From a checkpoint of a small image-text matching model.
Model: encoder patch size [4, 4], encoder widths [64, 128, 256], fusion encoder width 128, fusion encoder activation gelu.
Training: 6900 steps, batches of 256.
Data: trained on drawn branching plants, 48.7 epochs.
Rows from block 8 of the fusion encoder of a small image-text matching model, named by matrix and row number. Rows with one number within an expert belong to one neuron, the router's apart. Each number is 128 + 32 x the weight over its row's rms, rounded and kept within 0 to 255. All counts start at 0. Numbers have three digits each.
After each expert's rows are labels from the 100 texts, of 14848, where the router gives the expert most weight on average: "fires on" is the input token at the peak. Only what is clearly more common there than usual is listed. The data: drawn branching plants.
# router: router (fusion_encoder.blocks.8.mlp.router.weight, 16x128, trained with AdamW), inputs 0-127
# up: expert up (fusion_encoder.blocks.8.mlp.up, 16x64x128), inputs 0-127
# down: expert down (fusion_encoder.blocks.8.mlp.down, 16x128x64, transposed), outputs 0-127

# expert 9
router.9:089116100096101108126129115125140185117083112152084124137160131143129175080099143133067171119161136157106082144117129174148147093133146175152167114134074138153173075102135153128147141168122076122171151135144179177163098187119114128155122091142159157118083084081112085170178092146112127149100202119179058145142115145177201145120105105111085087115159183069104084160157139184138103125142
up.2:158109176119190173109115140181179113146075100139092098094148121140101161124097143120124103184123176099113147132165135120173136144138111060150148130141108097118068167157108180123133072112137127097089170085146212120104151196167167170135096125145086101155141133147130088145089142191113183154104176159113119139099179112159103082146112131168182083149078121105103113210124091107126127120139
down.2:074135109117090078120169076095141092116208175160189141140148098067094087086161071093170159114133122147153169166133153189091092118148191218120151113118180185107127142148087105093122169097104111126160147122133121167167120090097159113144144068154148133087068094151133140183113109104084128129107099108177133109128085148093173122160105127123127094127141179146113121071121131118131122133133
up.3:127181073104188136058185086144084124107065137122105136144090139122122118083105160122083103148133160132153123123154084107142098114045123098074150072168158072128113127126181113126114142129086106117122198082109137123154138152152172089130107148134129139182165107144103169168141166164169132110140175066122148116154125124138171140145118072140121131117174085131136153211150136034147130149120
down.3:133117161134106085255112127105163130176158141115133073093135084079087161140172108112125158095128130160139154173086139167116150129232135134134155191131136203116116118153118136150137139139160148123145135166173128200102106102143149176110187093127117107051093096157190113102104084103080124096107087153153131142128104171117107110140105142157164134131152161125090139092142120166117108131148
up.4:153094120136136163180084105121144184094145138116081129119104080139177118122064143115124139162157163128207183110147124147125133145141091132190131154082119151151120102129142101107074152111125148104180154136158111134129115122166073144104152066087078145165116202087124063186111142117134133182113130118132117159052087064175172118078136128088108099138133146137143117145091082193142080113168
down.4:128115116139127120152140116124097093074103135099125147136111156118124168159180123148138136128147142064116077189088114069153121177112110120117119096233112149094093143152120148095147140099127142188131142124162155154164139124110212150142102130138171098132118081161146214076141114146065117089121114132137154103200116182107088171111124122143166077058108152145152209080121151118129171118117
up.5:047176135083147112072094102106145180098100220146089121120112163092130188127075174168110070126206141109124137153108083133156106131100099162137069090183119150139083100109167082137127173120091092117175143138135137154143154102206122133096123138081138089152121089123142169134124166081125111075164111064126121168125111100120143186104157122134130088118120135131150153122133093149117081113104
down.5:107095067157105133212255130129141153092107127114074110112122112101112176108108151113083156111135124158118098113115139141098112125139168119103131138122136126196148180140110127117128116072150152087040173113196152084161105122070114135114119102145128153099105095066110151168168130164121163143055127156161106163097127159122096118076110145123151101102140118124130195108121146115112187092121
up.6:102094151143109082184132093112108099166151119170123119053099097165161114203130135166064083101149110114133149133185110134100168163124095093152146172100167161109136158157111083148114106085073094115057111129205109144071139107147168099106087161142116140125107183148189149091088079093123119148092113130166170173145086144144171095112091129104127120105074134080106107096082120145134110151125
down.6:112150126125085155067187091104180125128121147115196154088156178132109109129117090131184161078128132114134097120094112151164113085118150166172134111171147146077107136088134153169130153150125175153150115155151154162179124128176151104132169087162178145101094054161115122153139154193102132144063106165102024130078103139124109177188133123097092133149154169160141100157155090154167137127126
fires on: "tree"; "wide"; "autumn"

# expert 11
router.11:108101115158140118129107110128140156077161132093099064106087115179144108115074166129080143105110165154072143101136106135169122136093164168156134097153086134163151119166115075134084077127130124160112136122105163171146068132134133085170132090157119095096149135075128079151175129105153147147139167124116049191145069115208187152072132132121139142133110103131117159127086098186181122067192
up.0:142157079152205071137136121184159113094100125072160170068155126120141138117096122141104132178088165132102116058174167138160158109130152107122161112180070138077133136129114164104154104142161124104124133176127116109144183203088148091181105120135129112142115155141126136104098138132183139132159108155088126082141150057077151057082132144165128053098098127147105128131106066104127105174163
down.0:128121168104057151129122118104092159167223104191098109148094113139154097139129149053121144089142121111145115187100109120115111119131077117107112084126187116173137146064130128138089147148119131132184149048102123153085069115178077166087128072134147180105122078151116114146167143082093162112095119090150095181139075149139119152146134098101126184167152156109145110095181114138163133112110
up.1:209111128071131154130099137178169138128132107123091110087178137190146075162141119135055162157115222148149081134146139129169118166153132075125138153118055136151148108138149106151112110131106152092141080182134207111143135146159098152140138074098109148131147144141090214155117121122160143164130174112151129169145137118174130075107119118111133068082127078112153083127130083100105171117092
down.1:014153174157116116103215107111098124108135136088141163160120109095182164130104111132186168126161095138154154081126116124064137121076151116101100115092196125108071131082106139109147130131124105141118156084124072110063128142106157066090043184179081127163136095121159081105130133114099096128118129131135112132144163151136091171148098166131090161183104133118147148110097124148138109103137
up.2:139146071166206077191158073147146143155124161124116140098117142123195072100131096127145111164094161114084121109132073113107107146098147067131084123101159080165134174139129172126114103118131157162089146163134122146116138132107120104111118122048123149108114168197094154127173173124186116116142116120103106206094187123089126097156125125139100087166121134111227082104070124113124104133111
down.2:106087141056079179159085146106127132153125134059137160128134066146105122175174177098145155132160123201123136128154159149082132049134138162114185209090072190080134111113071116149152145147145118090159137096171139067116111158153085097149092097127103130132113137125101085144111112147089142105129154112135145124109128150103104166062143160114135157116138126152102211105169123098094132158157
up.3:122098146074163120118188147143101107106162146065143108089134219123063151122116113128183161132099116179125116137121100138156094120127097130122125104130094137148152126134081195088209165090131140132082115104131123165158134123153159140127132168139190126152136098112142222109122171084159170135180176120131081029137128118102112123096107081164092108122152137096139104116073145146068109125113
down.3:046206143149123172099109109125152122112062138125129155140123096129137118147036117119102093115165113069093123126110137139095172106127163109116104129132139100142114175129133115161054129112114105120134111136137153134113100097135109098148126083104063183121144148109106068210118122184094140136090094111089130145150175139124146107191140231085156122168098140158164128156202126087157153137113
up.4:136112076140115091152097138154076131159158165112087156168146195110111180132077129173110119130146107125074153107148079139125144165118171112103078129169123075094122175103094140092148123130172128093111058151122167164141161067185149150124128141163139138105127174110153127154108136092164156142147079110167126069118080163114101045136146122129120115083102179120109056166116114033119094130121
down.4:077138110133102140106135136154126091103088145122153153167138139177126179098170105064058129178102121091111134140123150165080132154159155190167092166064092198087109167139161156151104120148099078050099145106088141110094151100140124099144105158099182126114142126182164088094153115051158126158121088061172196164151113103149087117095086133119118153133130172131174101117131135134107139130123
fires on: "tree"; "wide"

# expert 4
router.4:098075096130107083120121162098097146117127123165101125113153150126099161126088145163055127084111136170066084129162146100133108107148130191161147146110108155140160127105143082107129094156195143078236122145137151209127057143152140135124124078138125110124122091127121126187148068132139165127113170105138030166139129122144200156094121096170105143161139146070102095164130129115119149135146
up.2:068130074094152052108123073123122149107106142096138063133142163109169175114090121121123108162154114132093090153121119143145163109140184109089130172138119124120151140109131082185152152139172171109156132139121120140145132195115164133134157189110119105088081173207120139123112096135096191161157110047082118103100165077110123120082084148164154085153099137146164141158113139139094208185127
down.2:129164104162130147147199151146142112102144146117137156082075106127082122184171141115125120069146122157155136133140117127122212096122201171203169121126116146106133058128185111114134113129087128083112159156167181138177143085134112123180083056164164113105143084102128111145169163134135107119069108141147190092139090137154129107170099098091120154131187159124123106120169054136119123096166
up.3:087123111108185127106153093119196179113089113107074099154063177111081149160127140137163171096179102180136115122165124119160088119084155160184097150116093119117111102140111123074127125068118130123114165103184054119114129100154148146093165097141113107144100093083115100182141119131118148125073064159127115140166131160131129133133156143177131195121121183145111160149186171079141159206155
down.3:146149091146069150137156099103117116163118134110114093106188084139138095103161128076113141160121116140151123122125150174154114088115170145074119109105142133071116125144141103169073134136183125111103115161152210114157137083063166109183136136196113155122089094165099090170148174118095128148067081098142128089058213136167149173129159100085106122137118084131166108149118110179118171098078
up.4:118174141104110145073172165175116153144112052150132086147157104156066065119116178078114110158075154140077126125134152116140148135108174058099161086079159077131152118119143058136129132159081153078140126101107116097100137251085156120166099153140133136123126132120107070110133086157151164132133149146129158097195128081171133133133128121109110104167164108154160144153173116115137100156117
down.4:172111145132143119226129111139135112082168188127125178129116159107137146135191048195126166135155086158180142159137136138091105094169122155128131129175109155114142122124111218131088070107157069152086143146176095168130112059110122168091136166123147129143141101121121137157137129121147088130152105157144113126121087176036112097116101140122167182103094117123130148141079154069146149096114
up.5:157166148149121151061132143157149132167151077156135102107157106121139122120141130095150111143037121154103163118137138135090141068118141108109190144097159141099143126155134176161119125166146141126152134097050101113141119255170139138118116131196138106127116111181108094124132057136148135153121105114156157094168181094168090129180121116120143117191131063136144148123218114110097120130149
down.5:140123126119138117195173113136134081111155128123142173195137131113091124139134092154171202073184104134171124109131133130129123116145134134129113072108103137136112151113119111114131083107134075131090095135177116121123119009070136159113099174120103175121160124087146095172105122139123097122142132159105102121121097199000085114127124160154155166078069144112143158118106179094133141123102
up.6:154147136073114134125120110085145166139137139138157064156153092183086218163120107085149131112149128120133148101135142169115125100147162066105160129101104151116133115125168052104138123150162143101121145166181173172114135137112129099129138104130097065000161147129139057140123082136119100115145114095110114132084077157075146089142117095200120115068150129145132150135156141190133111115166
down.6:118131213193125123133111099148141122108090151121092132120071105099155165119134108092115163129135118115154079113120133108163115144110114141156135094126115144085082102078123182113078137115119138128103082105133094139079107048101121167096139107143132143158115091113116184165178162146133154180140139138133106115197108133176095188131138132056118096166101196095154150134045126101077210162175
fires on: "wide"; "autumn"

# expert 2
router.2:052094124108112083146153138116110152097180121169149090133140135131124121148084149149093177154123191143113142109118134090087086115111162123127114145170082159206154075103186104166127133113111130111208113124137157190138073198164120161125103065142082122120138149122089159184116140089138169161120146155114114141085135122169197200098105150107095122095134147115148146131111047148150175122127
up.2:199100183076095169146183115165097095127139121111148123139157116111125122109102118058131139119139117146148118070136149167159136132146145074145132097076178106101093074092096135102160090118118154111065137147153158146104084129116103139086082164175114166209115134144143180144151102166149186149144117142133172122219115104144162100094164158126068135159134069170150169147138143153103133176078
down.2:025138136154114097157153120115135101170150075126150087144133124144140108126141133163153131148079171106098117145103065088129082137140078116138124128150114156127134112155111169168128148093107108104169166124129113145122124106129169148043165051157081110071147120118134134114147151153075107070122122115193084107090163060084040114184087138114141184125159144111163152104136161088178150121148
up.3:101142152138161181108142154174110128113093175205091140148117139215092115114096145134181165149118168111133120112143118074124126114133071148115152155110115176114093130149200127092086118095106132095106170050106099071090166124127137160104123108096121147115142152116096117113113150147095074147147157138185153189158118076071109090144162140162113093099132098138084066078135111149172053116098
down.3:116083102163121137127123159065128144104145090093163167155193100057153129075133135146097127124130128124185120152125096164128104116151174112128111191104139128181155178121054077092115102090171125120162123185154167123124101138113081130172128059119171116111156125122089152153106091096114157121106107100094145178092123140227174174141074146115091142081103144065110112127105110110088097138157
up.4:153154097113185176162106139126114104126105133091116166167058158092120125138084168075069117113163133065167130151173105152110110085144184111134073140159147101164125161120134107144102163209163085113123078118054153099149150111174140131104169106120198138118061153139107175110120130090114096137184129148152127111149149177111135087142172106158128079177065141114111095112078123097123139133092
down.4:134113173143039094115181146135141121183108135146098105086129176170059099127144099154171049108098097131142135156088141138122173156153098157146188142127103087086097108158106164098125063104157163124124107167163102111134142109093102075107081161110144134137165137153152106124124161169131149164077176081101118139138116119151128135081101191136141165100132129169183096144194127128153040111137
up.5:142143108158154119142149169083125160154093137134077120096136135146129159127146191123162118119122093129145131171097206131161118157116081090080143108126157061126136132110154156130148138091112155144138081159196156117105149179118117103099154068166131139137140182213139127094111136123095150179152118145147158130055110113136063180078198077117141118053125079166129120093100139155100111083065
down.5:173124175116132134098072064173130130093097127109121094156106121110125138115141119136091137073129174098153171124177055102102143122126157161186142119150117148131135128123129093142151135165117082118127136080043104101136118094128142146183087178095129140188103098111135095133127091113202133096152129101086144144214109172126143113149095163098117131201130141093138191214132129077102146155179
up.6:153142157090150116165101155155086169060104129077138164153154148150171126183137153169143164129099105093132157101173100148142139092151163097178106117121130053085124137147128157109067049125094200111088152122132125131078147105100129075105125108190140202127136076157193129126114089141186120129137126134136169099170133131084120100087170163151117183146131137176072112126115132139122123090070
down.6:096147107138119127099231126107104103126166052159141088142135138134128105127117116088089163099133101132111115118079148164084131148142125161168126137115119177150137082076043113099125147122089095114169186156137139139180137141131118193141169097111098147125117121119142137141155127100143118151112093054218075125084174079150120061138098099069118133082098170123147173147119128085156159171156
fires on: "red"

# expert 1
router.1:116172128134092171109133098101161171118115109137092094066109088167091150141053130092065127137102157146142093100164125113122144091070125110120149129168094132136180083065228087149175129094119127118180130119113137166145172151137094108144116111115097165149138134095078114186187137114190131184112137103114120138111152160153120179034145082150139125119102128109081146096096111147113155081147
up.0:095172122138111142168153094092141159143170149123091130095131073133132113148128133131140093214180144163132157092147135143133074154100108158132138093136121119194099128121101109169116134105078151103158155158176110147117137114088070116178122088069072114188132131051113129184116145066094158190125101145081137141061128084157164180067104142150115159131154144159103139131131122182094081176111
down.0:195132110113112120099062145182143090062092121109144146120138186128167147133120119146132135139120181120117128184119071110130142143105115086126136120151073094109108131195154190091135168152157115190077120138108149103125122182179147147103126136148167099102066171190157132078163116156115106112142120128170126119196143175104095134155108109100145102096136136129114123118112054092118185025116
up.1:111118116111135120192080094135107090097183110135121120146129138140133118180147093110107114137173115120087089116124134121143101105113107165112136171132150061201109146122108180117138193198124180172151135176089130113214079150145132111105128118056131097088087107178134119124089133059121080173161098173160151092135107117137146092218100102143154109167097155163105128130073112128115113088154
down.1:074131131108090127098145096136098100140092193167151110148140061076145096101123113106103112143059141127132175101148115222121106142132122131127150117096149132122125156140125032167079067087122092157179136165142145100141146129110144126118160146204117138114145140085085132091109172111123137130106159144178091119165183096144136117092131137129127204065127052142211144117104125094123116116105
up.2:114161121147125119112195129124211165119146125099086101068056031078165121117132150129100146154116153140139159129189149117110079159078124143135177147098092139112111083153154120143142141072083151107083155127211105142141149103151118169141147094118103120142124082123068107136152164149101102160122147136124167192104122155105126200147133121111102116158174112090132200123181132116118183145158
down.2:096135117088167128155058150165072122142127087118117140152130230148115131101125141160110152150162156105092082119105107118188149165117098070095119117178107054141114173136116131105151173138160130147143103109062171129085158198106138091136080157145142129118090179116151164132135073111142108124119152096095101088116146113128103131083113062168118101085081162172117094083060116113169146090132
up.3:130135098133112133114187142219161186111131128145160124108082155105089173133067136110154136149201141143137087110170186117137126132128084106113142147172081114000125108136102104116130138082063162119086157127156129125183121124167111136140150121072140106199122121104101169149146102077146133151128145091133153121087095150185155131058097108099105122115142122112147124141147123110115161132070
down.3:104104138121142161172072134133057123130138130086109124107130175123207136145163178172072124101134105125117165153072081140125109137136129086142088127109090141220100179147141155108112142199192125112148144130125160132068160140116122168122083078126137136010123130163175152116111111129105138123103097154121134161169159162090137123155109144111153114176100156134124117153051101088136103139175
up.4:138151106152073147106130120122103142100117146142106127062106075180137135094082129124086096164153174162136138139153129087143145158066084153148107104143126079081117118150122133127172125105137157130091071103165089098143165133230164161148107065079106059137109159138117189106175104073190108156110125107105132150154099176152167111110110111096122134115111101134103082149226115080112116147135
down.4:117126115161126116105104140148088096061141188106175100124133184111168125148088130144126110103179085095115165130082099152110144162121148147147131119124080172226125155106141138147141163187152137153188198185081107126124162192113076166098138119132146173093115096120207143125115198101045139105147124117123154161127118098122122134147102117122101134166105173163119150155048118139123093119134
fires on: "red"; "autumn"; "wide"

# expert 12
router.12:136124131136128121103105133159095105053120073152150109112161122123109135159087129151062130131106138140108160147097117101139174124115161148165176116113145152188137141135153106072083119179151175152161112155146154203132143094158144142125093075112127129133110088090166133172123149156189176168114089139086108196112136072202173157068090167110091123116111190079109125097170100199150117087148
up.2:151130151117140136142115214120147079123094085134138085139107135055225172190082153108146188038175144084126122129114078133176123118155162130101107097128146123183078186133103127098108081146138176109124094075161159066124146147132104132058110130105160124164117113164114171122147123081124135144098149127145100150145173130103108088103125133104126150134089161162198098137137158119116149120151
down.2:138127094149076162122095081139102173123063192056081143127140154169096109113086096106118158170078106193102152115146152140069166092092121136174121126109106132081100084122215146134136120103107167145167189144127128166176120145118143116169158136147100153120146166070077097166110138133096131102141138148114171118105115113180113160117121100130101114144148022126066142190119138128112132146131
up.3:118120143132101173170048098112111134147129047108088139128070127128095131144129113116091165145181099105172097153086155126082129126121135133141177167127120150205105127123154121131193133120162121116161100200147115088135146141153119144148168041130144119102113167158159054153161119182129102151100158163133049117139138172128098136153114142180166138150080175119084109096125171105079186107119
down.3:134119121135153154128101106172148139133096179105133131091174162128210154145091163126123164162090114129111145095140099123162114127070094144160073111139122098160077156145147120149114107125129169163151089138064144141102170105095124142094117131079133117117117116158129176148195134088183109159192078056143183143198123079112129116084129169091098131130132109088134150190089029130164102162104
up.4:118134129162117091166168112121115141124089074080189181185194128109144138126179099103090158141129046125107099058094112122140134070152197152087165136138158127188177157134113097143078056118163173182150144112131122135121133103067082181103139114179096121124159106081139135132103140156180102164125128144163139102132142107149137161148111145161139147109101174162122169124141213121139108122122
down.4:107151125142162179146083135089129124150132195154129088112049087076091113132100131121168095110058158102186162185089128136126112192110135093158081069084081122079117090077105136149147172122106126093117117062116119139179115133190140103156125166120132158094131146113126105063117147137113109077102122152108142165114107124087095102154186119077127128159091088080111081161140085158097145151135
up.5:146139175111124201090186165180094129142164098128122111185135121176081066132155142097147172076113149077125143176149104086143117139135091108136144124111152113122144135162181113109086231141138122126126183105151155137135140105119113106160049122097125117176151084127147147142162099129157131152155139138088097126062182096112151122096116119118087087127112083114214161136079168076158129140160
down.5:120105069162122110201125112102152118120094146104141113118148127143142094127139185106085120195137039133157130112128156126145119116093153100145114076133094150094122173106124126108128119107108134113161077161088124153108100135110102121109227169168105204098051134158097114120092102091112081074074141131161134129217149202134074101125137104100115141134149138129111079109169134156152133121072
up.6:167183143146144169195098163125131133087140096129110141138064128158092093170143163106074185112141143124154140106069117147108100139075131168143152149162077095184134150111136101103131141133125162134189088125197105087141131152131139194133156073064150136100104147151095125099166120150157075209138132131085097136106087120078118145137147124075154079095093150176067134104177134113135172096121
down.6:105089123044105118068093095101156133136022183131144101092118179119224147161104126110128100154132112136117141126153131096101140124144102135117139121142124144111141068157145171167141097137125127191131147159045139159128118158100122050117118126098137061129167157161134191151113122072095108086182096091131160072149115136148145091097101113183109158125157102155134107133085114146129092124120
fires on: "flowers"; "wide"

# expert 7
router.7:127124135143074125147109161133144170081127100182130092103090073125126088132073182115071192115126112079122110119176052097105066140113147152170144118130083189150177103102163135111084079133141128153153138180113141128038098164159068150153135140114141157122142086146117122170115126147120157112128163093147077165134091101159160103094091147160106058127079159108123143116130165195111109140157
up.0:204162073147181153123120141124164083140194099171114170137123108096108164117134142176105144084096124188121159136115129074071128124097140129115129088108087078134121112159177158121132162133151116164167143130149040109063167150184149115139168136147164080126130132114167119071097132171139089097170147178136129145163123151114148102117173130103105175098154109094167149224109115114152086141164
down.0:129088108118133139153065104152104116117062183141135133161157157161111119095187143071149105148137128163177143111123125160162120147169127136103123105199119173135163190089058124121123094105092105079137090161112120143186151118087172095150105108121109136162117101101097045156121171105100108199093156085116101136096111148164071126119107097143119118160103135141087033098162149085100171146112
up.1:136152078094054105029155108205120134109115140082155106152154102128125108127119131109106171154136096095117097120164169131159125108101165049071100095110113111156125141182105096146117090084155156157087144151142112102101112157136174160138125172145123048127182122125137171148171141162134166135116144101130161147103144083148204122164104106141095112141124088165109129168102231126101115119141
down.1:125122134172189146189146121100146132164129171126108131150153069110107133119133111149115072098138134149179172163135130167072141103125107175161164143110148182051111091097114153134109136158152123095119136080134111150140132093118096155059129142088121200140101104141144098115100102132154125088140092154121158155173094203108048097113118213103167152090096206121145152145183074162138126127125
up.2:130139094139118160120195132154142162115051091119117086139149130202065164099161116121173238102079095097121124128090170168127190102119135139129103086125134116144173098121115094086099103119141096151131130085106114082133119128125138109185172179163171035149125102145097152163125136134113097156081104111119099072086132117131159127159186109155120120100104156135094160101151153115070163118143
down.2:152171169121132145136050079141133117173202180135149223143071084099126104140133105148130123148153159131205183153177095117087141130141123110162141132136109169106104161073108130157172139134132138103124098125086107139130149123180136146087134144115071165120131138125164062069111134109160131118177167105139165174197100162063098133110079150122182125132133124147179126127108113089171086124135
up.3:135110121123131111199159181097077112092149096154059057116101120141117160082092130101071127178098148118124131130095199115142095170123113187167120142113124061144110168151162158126158152066092071096063116092174157102125140099110142182180130096091122137140130134106168106094141116090099106197161139097134126149125118135113085165131090133114134084141141141087140093049115149149095164104094
down.3:142121100124073138046119082140140133145148171118140127103140147195086147151156160130120108120124177110116097093143065089110170104141144115158086170105097174094141145123126107196091018116178149160151126125144123158124098087107160103112125122156133102096087128158165065146141103179157111101094067156132150150095122187146118086114145136126128169094120160160152149180176130093159067063119
up.4:090167225138143177111159104191098120137164095146148093176060158134149115122136109163182083139125178131085126143146133120146152129129126093076136125131121112087147136077164123156140144108095068085096110140172147147099132166110227135163140116131131134113039154126117127087141095128155151171121098139129087130093144140124137114140167130141075095122117064103104142139037132102172070099098
down.4:161105130147131134135102144138177127113104106122116118114185118134165127079138127120108163078157048089164097098123127208136075106132165140126213181160144156133124159123087149081089074130108130180128143093108097119139114133113086139120141168128145150160137118164166111170143186120118039143088094129159132115138058083103110139098164168128174182148127154145145127094189162158113217148129
fires on: "tree"

# expert 3
router.3:100151125100101108150060123070151132116129132122111128113227115134132163114113153126020165141135106109132112127145100173092175116083184140152130117138121156162132121101165051105111121150126156126122124129135199162087099181138087129155150110182120139110196125141167099173139159105167140089118149126186147196109132098224182142098083123146123119115116098137173089103125119160130125105098
up.2:099059070114148141036196119157109101102092123080118158142103199157162198170162128097139172108125115107130170094121166108069141121101122174131133112147087094138185104123045108078130131072120136128176150134140133120113187111146162138076189093109141105140133102104105124087146160079162127118160132163133173117115178158140124175113155106129146140113087154133133144094159176176135135156144
down.2:181156081150093141129069190133197140129178137131122150141168124113061079114142142143094153135063152109133119102134133102138111119122115079159130143089146100151129134158178129116101178169188167129114129153150139128087113158046067125155046095135137173156096135114131173144110152097121137188129107140072129164119122064155127127176037152120100108166118109093165138162082129081130151132118
up.3:142180182175150158094081128117162132091165047142106132138123153138047145111200102096177188066169145121157127152151140111102180169120099129145147076154191112082091183188116123139148086161139073121164111156118141111079078133109087149100106146129132152143148111169132165106126110121154128161158140181092091136111141125123136160151124130045119153158177142135158120099138195125122090133140
down.3:123061107132106077204199119175085140171111194133179140177131129121165109151113091150126087185072141135080155128065121154167058132158156125087122140093131127144157096093134147094090138085142140134078143090136112144173161132157227104137151171138125107131115164097145107111108122140110081095091123113171129113142085154089119116119133127188131106084111042117091151151123094123108130117119
up.4:140160160147098103154194168162141206132147200076156121118143093097151122133087142139130122145165145120100109153117154117188145145119097178101157109105120067075131150135173149090128138103136110067119158139147110148165142054101117080131118078099114133115166127130168211129104184091118162110118150102106164171091166122102153148150102119145144125113178146093176158136143184185209153092088
down.4:116113079093144053212094149085102162141151123120099107142167118148092162121161104096077098115113095113131110106119135128017083105112104178158126171170182217131092090168125138073154143152165107122123097159130120120129156117154090142132181175132123166125100081181136130161153131130117124153070072152159105101140151111125142117125147108164137140134150154157147139112126081169100107217129
up.5:118186118090146107128122129132129159114179149086074089107136130102145139122048171109121166191116117101096152164150103143127101141130064132068116136082141121093117136106151134057146069132145150090074164170130140194110133113132110063122165093150073158121153137133183155150170136154074142113112115185173131172114153134148127093146079057179115175062173125104133128131083100114176142116118
down.5:065115094141129084163127152115105197107155082167090092108164152147121159123169160099105113169125135170088056087106156132096156110123123161147081156158179187089118113114107136119123088171160151123132113149145091099121143101111131060116171100112077173132145108073156126140141134106124177153094098130171141099158175114168099135123146176135158141106164165117153170124133141139119161255106
up.6:098125115124154144123168129156131182173125136188127147108139161067127128111091103125108120148171141179171177118171105096139180098138160121160100122144083155147146104080066170172145216110116079095153194137142139147085175154129170165105170119167107130147107037124098095147142156096112202169113057090114148106135145142142147125141120159082112186166084126131140115152140067121137146138154
down.6:126090110119142158112099148102122125121101105152121076100143189138139132146075100129161204176155146148162122129102167168136119137108134155159085120157176114123125101157140108131086124143183156168105082170174118072168174212127147106204151050133143222117126168076124126157144172129156136123134138124103095101179150153131133139102110192124110111126129167133105208138114140111134117193077
fires on: "tree"